Weights of a small image classifier.
Model: 5.59M parameters, norm layernorm, num experts 32, patch size [4, 4], width 128.
Data: trained on simulated telescope pictures of galaxies, 32.6 epochs.
Rows from block 2 of a small image classifier, named by matrix and row number. Rows with one number belong to one neuron. Each number is 50 + 12 x the weight over its row's rms, rounded and kept within 0 to 99. All counts start at 0.
After each neuron's rows are labels from the 100 images, of 14976, where the neuron reaches its largest size: "responds to" is what is common among them. Only what is clearly more common there than usual is listed. The data: simulated telescope pictures of galaxies. In brackets: how many of the 100, against the usual share in percent.
# gate: MLP gate (model.blocks.2.mlp.gate.weight, 384x128), inputs 0-42
# fc1: MLP up (model.blocks.2.mlp.fc1.weight, 384x128), inputs 0-42
# fc2: MLP down (model.blocks.2.mlp.fc2.weight, 128x384, transposed), outputs 0-42

gate.307:67 47 60 59 31 75 50 35 46 54 40 50 60 52 55 44 49 53 42 35 73 52 46 74 53 35 41 51 58 35 59 45 69 39 68 53 62 65 42 38 57 66 51
fc1.307:58 53 62 79 58 47 54 39 70 61 41 33 44 48 54 46 56 61 57 51 79 43 43 68 53 38 64 79 64 54 24 49 76 60 55 42 62 47 50 59 61 37 54
fc2.307:72 51 55 56 43 34 63 37 49 65 64 50 50 45 46 40 49 48 30 60 58 61 32 43 55 57 28 59 54 56 69 52 47 49 46 44 70 39 26 47 53 55 32
responds to: winding: anticlockwise outward (58 vs 13.4); irregular (35 vs 9.4)

gate.6:52 52 41 52 43 22 34 37 69 39 50 54 53 31 51 41 25 43 50 61 40 54 50 68 34 59 53 58 40 43 50 41 39 45 52 60 30 60 63 47 37 54 17
fc1.6:37 38 56 51 57 56 39 50 19 34 42 56 58 34 28 53 56 66 45 40 62 60 50 58 57 17 49 19 57 54 65 41 60 75 53 51 61 43 42 71 52 37 51
fc2.6:43 58 21 57 35 27 52 57 49 43 53 43 50 56 41 72 62 40 54 45 33 48 40 40 51 41 35 45 25 53 46 63 42 50 43 52 55 42 67 56 41 36 63
responds to: many stars (61 vs 35); winding: clockwise outward (41 vs 13.6); irregular (27 vs 9.4)

gate.77:52 54 58 51 61 68 44 39 53 45 64 54 44 65 64 60 51 42 55 43 47 34 42 49 59 52 46 60 70 64 37 49 27 54 53 57 31 43 63 56 68 60 63
fc1.77:38 56 62 44 58 66 48 42 70 50 60 53 43 73 59 50 41 47 50 41 51 33 59 30 79 65 47 60 60 56 38 53 24 43 51 49 23 37 63 47 68 67 64
fc2.77:33 57 72 42 53 49 39 58 48 50 58 50 73 50 51 38 46 67 37 47 52 42 61 62 45 57 63 29 50 40 52 52 57 54 67 43 53 43 49 44 54 48 33
responds to: many stars (68 vs 35)

gate.2:61 41 60 34 70 34 60 61 56 41 58 43 43 39 20 34 62 41 70 48 42 57 62 48 36 37 48 27 46 55 41 52 54 39 52 42 36 27 37 49 64 68 68
fc1.2:58 48 49 51 71 48 54 54 36 27 58 65 42 48 37 44 62 50 52 33 48 42 70 53 44 31 53 44 62 47 70 54 50 26 42 45 41 54 37 51 53 75 66
fc2.2:44 52 35 61 51 71 47 48 41 48 40 43 39 56 56 48 58 65 40 50 45 55 56 29 51 40 46 43 37 51 35 44 45 32 61 63 57 56 56 63 51 42 44
responds to: many stars (66 vs 35); merging pair (61 vs 8.9)

gate.103:58 48 52 44 50 45 43 45 49 61 52 27 44 26 83 39 54 50 55 42 40 59 32 60 80 62 60 66 69 46 39 23 40 64 49 43 49 27 36 54 51 44 42
fc1.103:61 61 48 55 40 44 45 61 67 59 57 28 35 31 64 38 56 58 50 38 36 45 42 48 59 49 62 42 81 69 43 19 45 65 43 54 54 22 58 60 52 47 44
fc2.103:54 45 34 69 57 69 61 46 54 60 70 48 54 25 42 51 54 56 72 44 38 45 29 40 33 48 57 65 40 44 52 51 44 38 51 47 50 61 35 35 40 45 47
responds to: many stars (62 vs 35); winding: clockwise outward (43 vs 13.6)

gate.26:22 34 50 40 42 56 58 59 55 44 57 52 48 58 78 42 45 62 55 38 43 49 73 66 52 50 49 39 39 33 57 45 51 46 49 53 57 64 68 34 54 64 61
fc1.26:49 36 52 43 53 50 38 65 60 35 49 35 62 45 43 49 40 43 68 29 36 54 55 54 36 47 75 49 29 57 52 47 46 16 61 57 37 77 56 55 54 43 49
fc2.26:49 47 44 66 42 58 53 51 41 67 51 28 53 49 47 68 53 48 37 38 56 41 64 45 53 51 56 46 71 55 61 32 61 59 50 31 60 45 38 44 41 72 41
responds to: winding: clockwise outward (76 vs 13.6); two-armed spiral (42 vs 9)

gate.92:46 39 56 62 29 19 45 64 44 51 26 57 51 49 36 50 54 38 57 47 52 50 35 63 49 52 47 67 56 48 55 43 75 66 19 64 58 55 29 54 66 53 63
fc1.92:60 63 49 45 58 65 55 39 54 43 57 36 33 59 50 27 35 64 40 45 54 49 61 32 47 45 51 37 43 54 42 42 38 15 61 48 47 31 59 35 50 66 43
fc2.92:43 61 67 55 69 18 54 51 54 37 51 21 40 63 31 46 43 48 53 48 37 54 47 52 48 51 72 42 49 49 56 40 49 61 61 54 71 43 41 82 58 51 33
responds to: winding: anticlockwise outward (81 vs 13.4); barred spiral (38 vs 9.1); two-armed spiral (25 vs 9)

gate.70:69 56 54 49 58 35 54 76 55 57 45 27 54 65 79 59 46 44 53 46 39 35 56 68 44 43 68 41 54 65 61 41 70 64 49 47 26 63 55 40 56 38 58
fc1.70:59 49 63 26 62 18 37 37 45 77 43 27 42 54 65 55 40 53 48 57 34 34 47 57 40 40 47 32 55 51 52 46 56 60 50 41 44 66 34 73 39 44 37
fc2.70:60 65 63 34 71 72 42 61 32 53 57 32 50 68 39 52 68 36 63 37 33 54 64 53 45 48 33 41 55 42 31 54 55 55 50 46 46 36 44 51 38 51 54
responds to: winding: anticlockwise outward (65 vs 13.4); barred spiral (33 vs 9.1)

gate.292:38 46 68 44 34 42 50 55 50 59 43 45 67 46 61 69 45 36 56 55 47 53 54 53 73 29 45 65 55 57 60 49 72 40 38 43 30 60 27 50 73 62 53
fc1.292:27 36 41 47 38 52 55 58 40 39 64 55 55 35 53 36 48 47 51 40 28 33 43 49 54 52 49 52 72 57 64 73 11 38 51 55 35 65 48 65 58 36 69
fc2.292:52 50 32 61 46 62 44 41 72 49 43 44 67 46 35 52 27 65 46 44 41 57 48 57 59 29 71 45 42 42 54 38 30 49 51 42 68 68 50 38 59 52 40
responds to: many stars (71 vs 35); ring galaxy (26 vs 9.4)

gate.59:51 55 64 37 46 44 22 61 48 34 73 37 45 43 53 64 49 45 61 49 42 33 42 37 63 44 35 64 67 50 54 35 54 29 37 35 37 55 48 48 54 26 42
fc1.59:37 57 49 58 44 58 66 71 56 36 70 50 34 61 48 43 57 64 67 34 56 48 39 49 47 38 34 32 59 44 51 52 42 41 32 61 36 61 48 48 61 52 56
fc2.59:55 43 69 52 61 50 42 50 44 42 36 49 67 64 47 34 34 45 49 40 60 44 60 55 53 40 46 63 53 45 53 76 59 42 50 44 57 47 54 57 50 67 58
responds to: many stars (70 vs 35); irregular (35 vs 9.4)

gate.41:41 69 57 47 24 40 40 38 41 35 67 55 39 42 57 44 46 65 62 39 66 53 56 67 57 60 64 43 47 56 66 39 50 82 59 46 30 45 44 39 44 67 53
fc1.41:67 56 59 55 46 80 57 42 28 38 75 63 36 45 22 53 50 37 57 58 58 46 54 46 33 60 54 59 38 67 48 68 47 39 60 52 52 54 47 48 47 58 53
fc2.41:32 63 45 45 56 37 52 45 54 50 61 59 56 42 33 51 48 62 48 72 57 35 60 82 63 50 99 34 70 39 61 42 44 62 48 46 52 45 39 58 75 47 53
responds to: many stars (72 vs 35); irregular (38 vs 9.4)

gate.81:56 72 29 72 54 51 73 40 37 42 45 37 35 38 39 61 56 14 55 53 35 52 61 30 52 32 47 47 38 59 39 43 26 74 62 46 29 48 68 72 46 46 31
fc1.81:71 57 61 38 59 45 47 51 71 61 57 48 68 38 66 45 45 64 47 52 45 49 56 64 48 57 47 52 44 36 55 45 68 35 66 52 47 59 34 32 39 40 65
fc2.81:46 58 47 69 75 40 41 39 62 44 52 64 41 49 53 55 45 43 56 43 62 54 51 62 49 34 38 50 38 44 59 42 66 45 46 40 42 68 60 59 25 43 40
responds to: many stars (68 vs 35); ring galaxy (35 vs 9.4); irregular (30 vs 9.4)

gate.21:56 49 73 56 40 58 38 36 51 57 62 53 56 42 43 66 52 39 47 54 62 46 35 30 53 37 34 52 63 52 52 40 57 64 56 42 57 29 42 53 39 47 59
fc1.21:56 40 62 54 66 50 45 50 52 66 47 54 40 29 33 67 49 41 45 63 54 45 40 75 60 53 51 37 45 54 36 41 41 38 53 49 67 45 57 43 38 51 33
fc2.21:59 55 50 62 69 62 42 57 62 32 49 49 52 67 54 45 65 37 80 55 38 70 56 36 53 34 50 42 44 61 45 56 55 50 37 54 51 47 50 47 58 31 50
responds to: winding: anticlockwise outward (75 vs 13.4); many stars (64 vs 35); barred spiral (32 vs 9.1); two-armed spiral (29 vs 9)

gate.380:16 72 51 68 45 40 59 49 36 43 40 36 55 52 50 43 41 69 34 38 39 48 48 38 34 72 61 34 43 51 62 42 33 47 70 58 36 54 51 39 61 52 36
fc1.380:60 60 50 59 43 44 67 53 60 40 55 44 49 48 57 51 49 40 70 62 54 53 51 62 78 59 53 32 49 42 34 33 54 51 26 42 44 63 49 78 25 47 65
fc2.380:80 49 52 52 33 51 19 56 48 45 46 76 40 44 61 65 68 44 78 49 36 61 38 54 52 42 47 59 49 33 36 30 47 32 48 34 53 48 75 62 71 43 67
responds to: many stars (62 vs 35); irregular (31 vs 9.4)

gate.87:56 37 32 38 51 37 60 59 31 44 34 59 56 49 59 85 60 65 55 50 61 42 53 59 48 53 46 58 39 54 62 49 38 31 45 64 44 56 24 42 54 33 41
fc1.87:37 52 63 47 33 70 50 32 65 64 59 56 52 55 35 25 46 47 51 41 46 41 28 60 39 47 53 54 55 40 47 54 60 69 53 27 57 68 69 61 51 62 60
fc2.87:34 66 39 56 50 47 41 51 67 42 41 56 57 57 49 37 48 75 42 40 50 50 33 35 64 60 46 38 19 52 34 46 42 23 31 48 38 23 52 31 59 28 44
responds to: winding: anticlockwise outward (45 vs 13.4); tilted (42 vs 18.3); two-armed spiral (26 vs 9)

gate.29:38 45 30 52 38 53 64 66 39 59 51 52 35 35 58 32 26 53 57 45 34 42 64 57 33 42 60 51 71 42 40 34 53 24 32 60 48 50 45 64 22 42 70
fc1.29:46 39 55 48 41 78 53 34 54 61 43 36 46 66 69 50 51 64 25 57 64 61 40 57 51 54 38 52 61 55 74 46 55 42 38 48 63 44 56 36 59 51 56
fc2.29:50 51 60 51 36 63 60 40 41 50 49 15 51 58 47 51 37 33 49 57 45 27 64 66 44 39 62 47 41 52 57 55 57 42 31 57 55 54 40 48 45 47 58
responds to: many stars (66 vs 35); ring galaxy (37 vs 9.4); irregular (27 vs 9.4)

gate.19:43 62 48 37 31 45 57 54 66 54 52 70 34 66 46 53 56 47 59 41 46 58 65 60 45 62 63 43 24 42 64 55 80 69 44 54 47 50 70 45 69 62 50
fc1.19:60 50 35 47 36 58 65 65 53 43 84 59 56 61 58 42 69 53 62 40 32 42 50 61 56 54 89 50 53 63 75 79 74 48 42 56 50 66 58 39 65 51 64
fc2.19:30 57 39 40 46 55 55 54 51 51 52 46 80 54 62 60 41 53 36 38 42 50 34 62 51 45 49 39 58 52 54 76 66 50 33 31 42 60 34 56 60 51 29
responds to: winding: clockwise outward (97 vs 13.6); tilted (45 vs 18.3); barred spiral (34 vs 9.1); two-armed spiral (33 vs 9)

gate.17:77 67 64 25 52 47 60 51 28 57 43 47 54 76 54 61 58 58 53 41 54 51 32 31 81 42 75 39 45 47 61 56 34 51 59 65 57 53 22 72 45 57 81
fc1.17:73 52 64 28 70 36 63 39 37 55 61 38 44 40 49 46 39 39 37 56 58 64 32 33 70 35 66 28 64 47 56 69 41 47 42 55 58 56 35 61 42 45 74
fc2.17:63 50 57 46 45 45 73 39 45 48 76 47 34 45 72 39 51 51 30 46 47 23 31 50 37 58 50 57 44 40 61 48 62 49 65 48 41 62 38 47 69 55 52
responds to: many stars (66 vs 35); winding: anticlockwise outward (51 vs 13.4)

gate.88:35 33 46 44 65 40 58 38 48 59 45 33 49 52 65 49 71 53 38 61 46 51 31 50 51 36 61 79 57 71 32 67 39 64 38 52 52 56 55 47 59 56 49
fc1.88:44 49 46 73 52 37 68 33 42 45 51 60 62 38 43 51 51 46 53 59 39 53 48 61 31 47 45 39 50 65 44 46 65 65 68 38 47 45 78 46 58 61 54
fc2.88:51 62 48 44 62 36 74 57 56 34 70 33 60 29 43 53 42 70 41 71 56 57 49 59 37 59 54 13 59 59 53 28 58 59 60 59 50 49 52 43 46 45 19
responds to: winding: anticlockwise outward (75 vs 13.4); barred spiral (32 vs 9.1); merging pair (25 vs 8.9)

gate.101:57 58 58 52 49 45 64 36 42 52 71 44 51 25 62 56 44 47 59 60 48 38 53 55 43 41 55 35 32 32 47 67 59 58 63 46 50 52 44 58 49 32 54
fc1.101:56 57 50 58 15 47 45 66 20 33 53 44 51 44 61 42 54 42 47 34 50 44 30 40 54 39 73 70 50 61 52 50 65 57 45 29 46 47 45 57 31 67 60
fc2.101:76 45 45 56 68 45 34 51 44 50 68 54 31 40 43 45 67 60 48 49 63 48 61 42 43 42 70 50 67 48 44 64 41 57 57 47 42 55 60 23 66 49 53
responds to: winding: anticlockwise outward (60 vs 13.4); barred spiral (45 vs 9.1)

gate.104:57 67 58 42 57 39 62 33 52 46 46 27 50 53 34 51 66 34 48 31 74 61 48 66 42 63 58 23 35 45 36 30 40 39 55 48 54 45 45 51 40 68 57
fc1.104:59 51 50 48 40 68 45 51 52 34 44 46 45 52 69 38 47 63 37 27 74 58 36 52 49 49 51 53 63 64 54 53 50 21 47 65 45 65 58 56 70 60 43
fc2.104:26 41 68 49 60 51 34 51 48 43 55 52 88 53 67 68 60 66 45 46 30 51 50 54 63 33 56 39 64 36 56 74 64 24 59 49 59 41 52 63 48 59 49
responds to: many stars (60 vs 35); ring galaxy (31 vs 9.4); irregular (25 vs 9.4)

gate.10:61 69 52 49 82 37 65 59 31 44 45 39 52 59 56 58 56 43 52 47 41 37 53 48 29 45 61 66 48 37 49 37 60 58 42 48 55 27 36 51 35 65 48
fc1.10:28 59 48 42 64 23 71 40 56 46 39 42 26 52 54 47 42 42 70 66 36 36 32 21 53 34 45 48 37 59 35 40 37 42 49 57 42 60 49 58 48 36 42
fc2.10:66 45 45 38 60 71 47 40 53 35 53 41 76 50 39 32 50 50 51 07 53 58 58 57 44 47 34 45 56 63 45 50 55 43 51 36 48 49 76 61 53 52 62
responds to: winding: anticlockwise outward (77 vs 13.4); many-armed spiral (43 vs 8.8)

gate.8:51 60 50 39 44 30 56 31 33 31 45 38 38 57 60 53 56 44 51 43 52 46 59 56 55 30 54 49 45 48 43 56 53 48 42 57 39 47 38 55 43 70 29
fc1.8:41 49 34 37 50 68 53 63 40 47 56 67 50 44 57 56 43 47 78 36 56 46 53 36 59 69 41 40 55 57 59 57 39 72 60 54 52 64 34 37 41 41 40
fc2.8:44 43 44 43 44 43 47 52 77 59 52 52 47 33 37 43 48 53 42 53 66 29 32 69 34 44 48 58 41 56 49 42 63 61 50 34 52 72 38 46 51 39 74
responds to: many stars (81 vs 35); irregular (32 vs 9.4); ring galaxy (29 vs 9.4)

gate.309:52 52 38 36 58 73 65 60 47 46 37 47 70 53 40 72 59 40 66 57 47 55 55 44 50 56 44 29 40 51 71 59 58 41 63 51 52 45 38 67 49 44 68
fc1.309:45 42 73 53 41 62 32 52 74 61 48 47 21 45 53 39 44 73 39 54 62 48 49 63 61 37 38 59 55 54 44 58 59 57 50 43 44 67 46 51 37 47 34
fc2.309:44 40 67 52 43 28 57 54 70 66 60 28 66 48 42 54 76 68 50 37 43 58 41 43 61 63 43 61 30 60 45 47 52 57 56 66 58 41 53 49 47 53 49
responds to: many stars (78 vs 35); winding: clockwise outward (40 vs 13.6)

gate.383:58 42 65 49 59 41 65 59 51 52 54 51 57 37 61 42 51 78 54 70 67 42 53 72 63 57 41 38 39 51 54 61 71 59 66 61 50 58 53 46 56 46 72
fc1.383:66 67 33 54 52 51 25 28 53 54 51 54 51 59 66 67 53 58 30 50 53 61 81 34 40 66 29 56 50 48 52 48 38 53 45 78 49 31 64 60 52 40 42
fc2.383:54 65 59 48 40 48 58 58 40 42 59 59 39 67 32 49 53 61 45 59 52 41 38 39 76 54 36 35 33 37 59 58 61 51 51 67 49 39 60 60 41 37 76
responds to: winding: anticlockwise outward (56 vs 13.4); merging pair (36 vs 8.9); barred spiral (29 vs 9.1)

gate.63:63 31 45 60 40 64 51 56 47 51 15 74 32 62 36 58 53 53 52 39 29 46 32 56 47 46 40 59 36 51 60 50 64 38 39 58 36 65 46 65 27 41 47
fc1.63:43 35 62 64 39 46 48 45 46 64 25 58 35 58 52 57 49 47 52 37 30 36 41 57 50 58 31 52 47 47 63 53 64 45 32 30 43 70 43 70 20 26 57
fc2.63:21 42 50 53 61 63 56 58 60 46 54 60 44 66 57 43 45 52 59 45 64 62 27 47 29 55 43 49 66 53 57 52 46 49 73 43 42 44 73 55 54 26 53
responds to: winding: anticlockwise outward (74 vs 13.4); barred spiral (32 vs 9.1); two-armed spiral (30 vs 9)

gate.304:40 59 35 68 75 30 51 50 52 40 47 54 44 76 44 59 43 56 58 40 43 53 35 34 60 55 41 64 32 50 56 63 56 58 34 41 54 16 48 60 44 54 53
fc1.304:36 52 23 53 62 46 37 75 56 14 48 53 44 68 42 28 66 40 16 40 41 49 63 38 44 51 34 56 40 52 56 52 62 53 69 48 58 25 38 38 58 53 36
fc2.304:50 37 49 71 49 52 44 50 52 38 42 28 54 69 50 58 45 65 28 56 39 75 42 61 53 49 51 56 57 48 50 58 75 56 44 37 48 69 47 51 77 40 15
responds to: winding: anticlockwise outward (74 vs 13.4); tilted (53 vs 18.3); many-armed spiral (31 vs 8.8)

gate.290:60 52 47 67 31 43 68 65 59 64 50 37 34 40 45 50 62 48 58 50 55 62 48 39 40 26 46 54 58 57 34 66 23 58 38 41 69 41 52 45 44 71 55
fc1.290:35 58 68 43 59 64 41 24 52 50 43 53 68 61 51 55 38 47 33 41 50 37 28 41 65 75 47 44 43 49 39 41 76 56 63 49 29 49 41 67 62 31 53
fc2.290:47 63 57 72 58 56 73 52 51 54 58 31 70 57 48 46 55 38 61 53 74 54 50 38 32 40 42 66 46 51 63 54 55 51 54 49 48 63 38 35 69 65 40
responds to: many stars (60 vs 35); ring galaxy (32 vs 9.4); irregular (32 vs 9.4)

gate.31:47 31 31 48 56 61 45 32 49 56 73 45 56 39 40 45 66 52 41 44 64 36 54 55 52 53 64 28 59 59 45 49 67 55 69 33 41 61 42 48 48 55 60
fc1.31:73 42 33 64 58 48 63 43 27 59 54 43 55 54 43 42 55 55 71 57 48 48 60 58 56 80 47 43 48 63 26 67 52 49 80 44 55 43 50 50 66 49 47
fc2.31:54 57 63 51 55 63 57 51 71 67 51 60 43 35 44 53 45 38 55 55 78 38 55 47 28 56 51 65 44 22 46 34 25 31 53 50 53 56 56 50 49 47 76
responds to: many stars (62 vs 35); winding: anticlockwise outward (40 vs 13.4); irregular (30 vs 9.4)

gate.276:61 53 55 33 39 47 66 53 43 40 39 30 37 69 58 68 50 16 62 46 73 60 60 39 38 56 30 39 23 50 36 51 32 69 58 35 45 45 42 67 29 43 53
fc1.276:48 31 73 63 33 71 45 59 50 47 41 55 55 56 61 45 41 41 37 34 58 42 37 44 58 61 54 53 46 59 62 40 49 63 61 55 54 71 62 48 54 51 56
fc2.276:56 58 50 44 56 55 58 67 53 29 53 44 52 57 57 52 64 79 46 47 39 52 48 55 50 38 59 34 58 67 52 85 58 44 55 30 69 47 35 66 37 58 39
responds to: many stars (77 vs 35); irregular (25 vs 9.4)

gate.369:59 66 53 68 30 58 45 48 46 37 57 33 52 57 53 50 46 67 28 38 56 39 56 18 55 20 63 40 44 56 56 48 42 52 40 62 52 33 55 59 47 70 27
fc1.369:36 49 49 55 76 61 45 42 64 73 50 74 48 38 44 40 44 34 67 56 35 47 30 81 34 65 49 64 62 51 31 57 67 34 49 39 52 72 47 31 35 44 44
fc2.369:38 40 28 68 34 41 35 41 50 49 42 34 51 38 40 72 59 33 41 44 55 46 45 46 52 51 29 29 42 65 66 49 36 61 52 64 54 44 48 56 28 54 48
responds to: winding: clockwise outward (50 vs 13.6); irregular (35 vs 9.4)

gate.7:57 51 34 40 44 23 60 61 46 38 43 52 51 37 38 45 54 75 39 53 68 61 43 52 55 42 67 74 54 75 45 53 55 58 33 42 43 33 52 47 51 70 75
fc1.7:54 59 44 51 37 31 76 33 54 43 67 63 59 49 46 52 40 56 32 37 72 55 58 52 55 47 60 79 63 66 35 27 48 43 54 49 34 42 52 42 55 65 55
fc2.7:36 42 46 28 52 46 50 62 67 71 66 50 48 61 41 58 28 52 55 50 41 44 39 34 51 52 70 59 40 68 42 61 30 55 65 37 44 30 49 49 37 46 67
responds to: winding: clockwise outward (55 vs 13.6); irregular (31 vs 9.4); many-armed spiral (30 vs 8.8)

gate.15:67 56 53 73 47 64 66 50 41 67 52 59 45 43 47 30 29 49 47 60 58 34 43 47 33 61 80 54 32 49 56 36 37 37 49 51 56 51 32 49 37 48 38
fc1.15:68 47 50 54 56 70 64 51 41 51 61 49 38 40 33 28 41 57 59 59 65 27 62 32 50 60 56 40 56 41 52 37 37 32 76 52 70 46 55 37 39 50 52
fc2.15:31 41 53 40 42 43 51 43 35 51 27 27 61 29 32 67 69 41 31 70 43 57 47 54 51 38 61 50 52 59 46 50 37 58 43 49 48 59 64 37 58 47 46
responds to: winding: anticlockwise outward (71 vs 13.4); tilted (38 vs 18.3); many-armed spiral (29 vs 8.8); merging pair (29 vs 8.9)

gate.303:38 54 42 54 52 64 65 41 60 48 49 42 45 67 36 69 39 80 47 39 39 49 48 35 59 49 55 28 54 51 57 45 53 41 57 61 19 53 66 32 53 58 70
fc1.303:26 27 37 64 50 64 46 55 53 50 36 43 28 56 52 42 35 49 43 55 51 39 58 38 49 66 59 51 46 53 38 73 37 49 53 48 42 49 80 52 58 90 57
fc2.303:24 46 54 56 68 42 75 60 46 55 47 47 75 39 51 53 59 49 36 34 57 47 42 66 45 39 31 40 41 33 43 19 40 44 36 66 52 57 29 29 58 33 52
responds to: many stars (69 vs 35); ring galaxy (39 vs 9.4)

gate.49:56 61 47 50 27 41 62 59 36 54 36 47 56 32 63 23 46 45 65 37 57 33 55 43 36 43 50 30 40 36 62 27 53 76 37 51 46 42 33 43 19 49 59
fc1.49:63 52 52 44 43 62 62 60 36 51 46 62 46 41 24 51 33 52 40 48 69 59 39 48 62 43 43 42 58 51 46 83 53 41 34 41 63 44 46 43 65 75 63
fc2.49:28 31 40 55 63 44 47 67 45 50 57 69 35 43 52 32 40 59 32 44 57 68 50 60 62 54 49 44 55 41 69 58 52 52 38 61 58 54 58 62 59 44 33
responds to: many stars (62 vs 35); irregular (26 vs 9.4)

gate.262:37 43 35 39 27 56 36 44 67 30 76 60 50 45 42 69 59 54 59 53 52 32 62 59 38 26 52 47 27 51 56 45 66 52 20 74 51 57 48 43 35 41 49
fc1.262:38 43 42 70 15 67 37 50 74 42 63 52 50 49 27 66 49 59 49 62 48 39 61 64 46 21 54 47 55 38 55 45 72 70 41 68 64 58 72 45 33 57 46
fc2.262:55 53 49 33 39 44 59 45 46 64 24 57 66 20 51 43 44 65 26 36 33 52 46 66 60 63 53 28 66 55 56 57 52 47 48 40 51 71 36 64 51 45 44
responds to: winding: clockwise outward (81 vs 13.6); many-armed spiral (52 vs 8.8)

gate.364:57 65 52 36 62 62 48 66 45 53 57 50 57 44 35 52 58 43 59 47 61 37 48 43 64 58 54 32 67 57 53 68 71 50 46 26 58 50 31 46 57 49 64
fc1.364:60 53 52 64 41 42 39 50 60 40 67 76 53 31 76 59 51 62 29 34 48 40 47 40 59 34 36 56 70 54 53 67 58 40 45 40 54 46 08 53 47 49 61
fc2.364:40 37 44 60 50 48 46 29 38 66 72 61 34 41 52 44 61 47 58 56 30 72 70 46 28 70 44 46 50 32 34 75 50 48 34 50 53 54 67 45 57 57 34
responds to: many stars (64 vs 35)

gate.282:55 61 62 41 30 62 51 69 68 64 58 52 22 54 39 53 56 56 43 51 61 49 59 32 46 33 42 77 42 46 65 64 57 50 44 57 53 43 40 63 51 65 60
fc1.282:50 33 24 62 61 55 37 36 51 36 55 48 60 49 72 39 52 46 43 33 50 59 47 68 44 44 60 38 43 59 41 38 40 51 40 42 42 52 47 55 68 48 42
fc2.282:59 38 31 50 46 70 49 70 55 33 72 42 41 32 47 55 29 55 43 51 54 60 28 44 52 31 54 55 58 33 55 52 29 34 53 55 49 40 57 43 45 58 61
responds to: many stars (67 vs 35); ring galaxy (25 vs 9.4)

gate.112:73 65 61 49 72 70 49 47 48 57 37 45 38 72 42 41 30 64 35 66 48 41 53 57 32 44 66 51 47 50 51 36 27 45 60 32 74 40 42 60 55 42 43
fc1.112:48 43 47 56 32 40 45 64 72 29 55 33 52 47 55 50 58 37 61 31 56 64 48 58 53 60 43 61 54 59 56 52 52 56 40 64 36 58 42 36 59 72 58
fc2.112:69 33 21 26 53 25 70 43 54 51 59 73 53 62 38 64 46 54 50 31 65 39 57 44 63 70 45 50 65 65 67 43 45 60 46 41 69 35 53 81 48 60 45
responds to: winding: anticlockwise outward (51 vs 13.4); merging pair (41 vs 8.9); barred spiral (30 vs 9.1)

gate.294:53 59 40 65 54 36 67 41 53 60 36 58 46 51 37 47 33 40 58 68 46 39 58 45 43 61 61 40 37 35 28 34 28 51 65 35 55 44 68 33 68 44 56
fc1.294:67 45 53 56 43 51 60 41 48 70 64 65 74 69 45 35 47 47 48 53 64 53 56 56 55 49 34 42 36 43 54 37 24 57 82 70 46 35 54 36 53 28 57
fc2.294:47 62 45 55 74 49 39 35 41 50 29 61 49 44 49 42 45 42 39 60 56 58 62 64 44 67 38 49 46 54 47 47 63 68 41 67 50 36 41 25 46 48 35
responds to: many stars (61 vs 35); winding: clockwise outward (44 vs 13.6)

gate.42:53 60 60 47 39 48 48 52 48 57 43 15 34 48 41 55 62 40 65 45 61 59 62 49 46 52 54 29 45 33 42 64 50 68 43 47 42 43 41 80 52 38 42
fc1.42:68 36 47 58 68 65 54 63 27 53 55 55 52 59 36 40 63 50 47 75 41 52 50 65 65 46 52 56 66 33 56 72 52 65 40 45 43 59 44 29 53 54 48
fc2.42:51 46 61 48 30 57 49 53 51 35 63 62 42 38 58 30 65 48 65 51 41 47 62 54 59 56 47 54 68 68 53 54 44 37 50 36 53 52 33 48 70 70 60
responds to: many stars (65 vs 35); ring galaxy (37 vs 9.4)

gate.371:61 54 44 33 67 46 52 69 37 52 73 35 45 81 39 27 50 50 47 47 62 51 66 68 55 47 41 71 50 50 31 57 56 42 42 51 44 49 32 52 54 41 37
fc1.371:72 53 38 57 55 42 47 56 37 45 72 35 54 62 40 38 57 48 51 63 42 23 71 75 67 43 58 55 35 57 47 62 26 39 53 48 42 52 48 49 54 34 47
fc2.371:76 43 55 32 50 60 56 44 43 59 50 59 35 53 56 39 46 41 69 44 33 41 37 56 56 51 60 51 62 36 40 48 15 61 39 59 56 53 30 41 70 41 47
responds to: winding: anticlockwise outward (74 vs 13.4); tilted (45 vs 18.3); many-armed spiral (32 vs 8.8)

gate.119:56 78 42 29 51 41 54 60 42 58 30 50 49 65 56 41 55 43 44 59 60 53 34 53 47 52 52 26 20 57 73 46 61 44 43 63 39 63 43 29 48 26 41
fc1.119:52 58 34 65 51 65 45 49 36 29 64 53 75 51 73 67 33 47 59 53 49 74 28 32 65 41 68 38 50 34 28 38 54 65 62 41 52 59 55 44 57 55 52
fc2.119:37 44 39 51 63 46 33 40 62 53 47 50 52 60 52 23 52 52 40 41 47 54 70 65 57 32 37 64 45 40 41 64 53 36 52 51 21 54 39 61 50 27 40
responds to: winding: clockwise outward (51 vs 13.6); irregular (36 vs 9.4); barred spiral (27 vs 9.1)

gate.82:61 30 42 61 55 52 64 35 61 53 54 45 49 48 39 34 75 49 52 56 35 48 91 71 56 42 57 60 34 50 62 73 39 67 42 57 38 55 43 49 43 56 55
fc1.82:59 84 49 46 31 71 34 56 48 45 65 53 55 49 52 60 23 62 54 51 60 41 22 49 53 65 57 53 50 33 48 33 41 52 48 52 86 45 53 42 59 51 56
fc2.82:60 55 68 50 55 36 42 51 69 34 57 51 43 64 47 50 66 40 63 54 51 62 66 36 48 41 57 35 46 34 38 59 43 59 64 39 62 41 76 63 50 62 52
responds to: many stars (66 vs 35); ring galaxy (46 vs 9.4)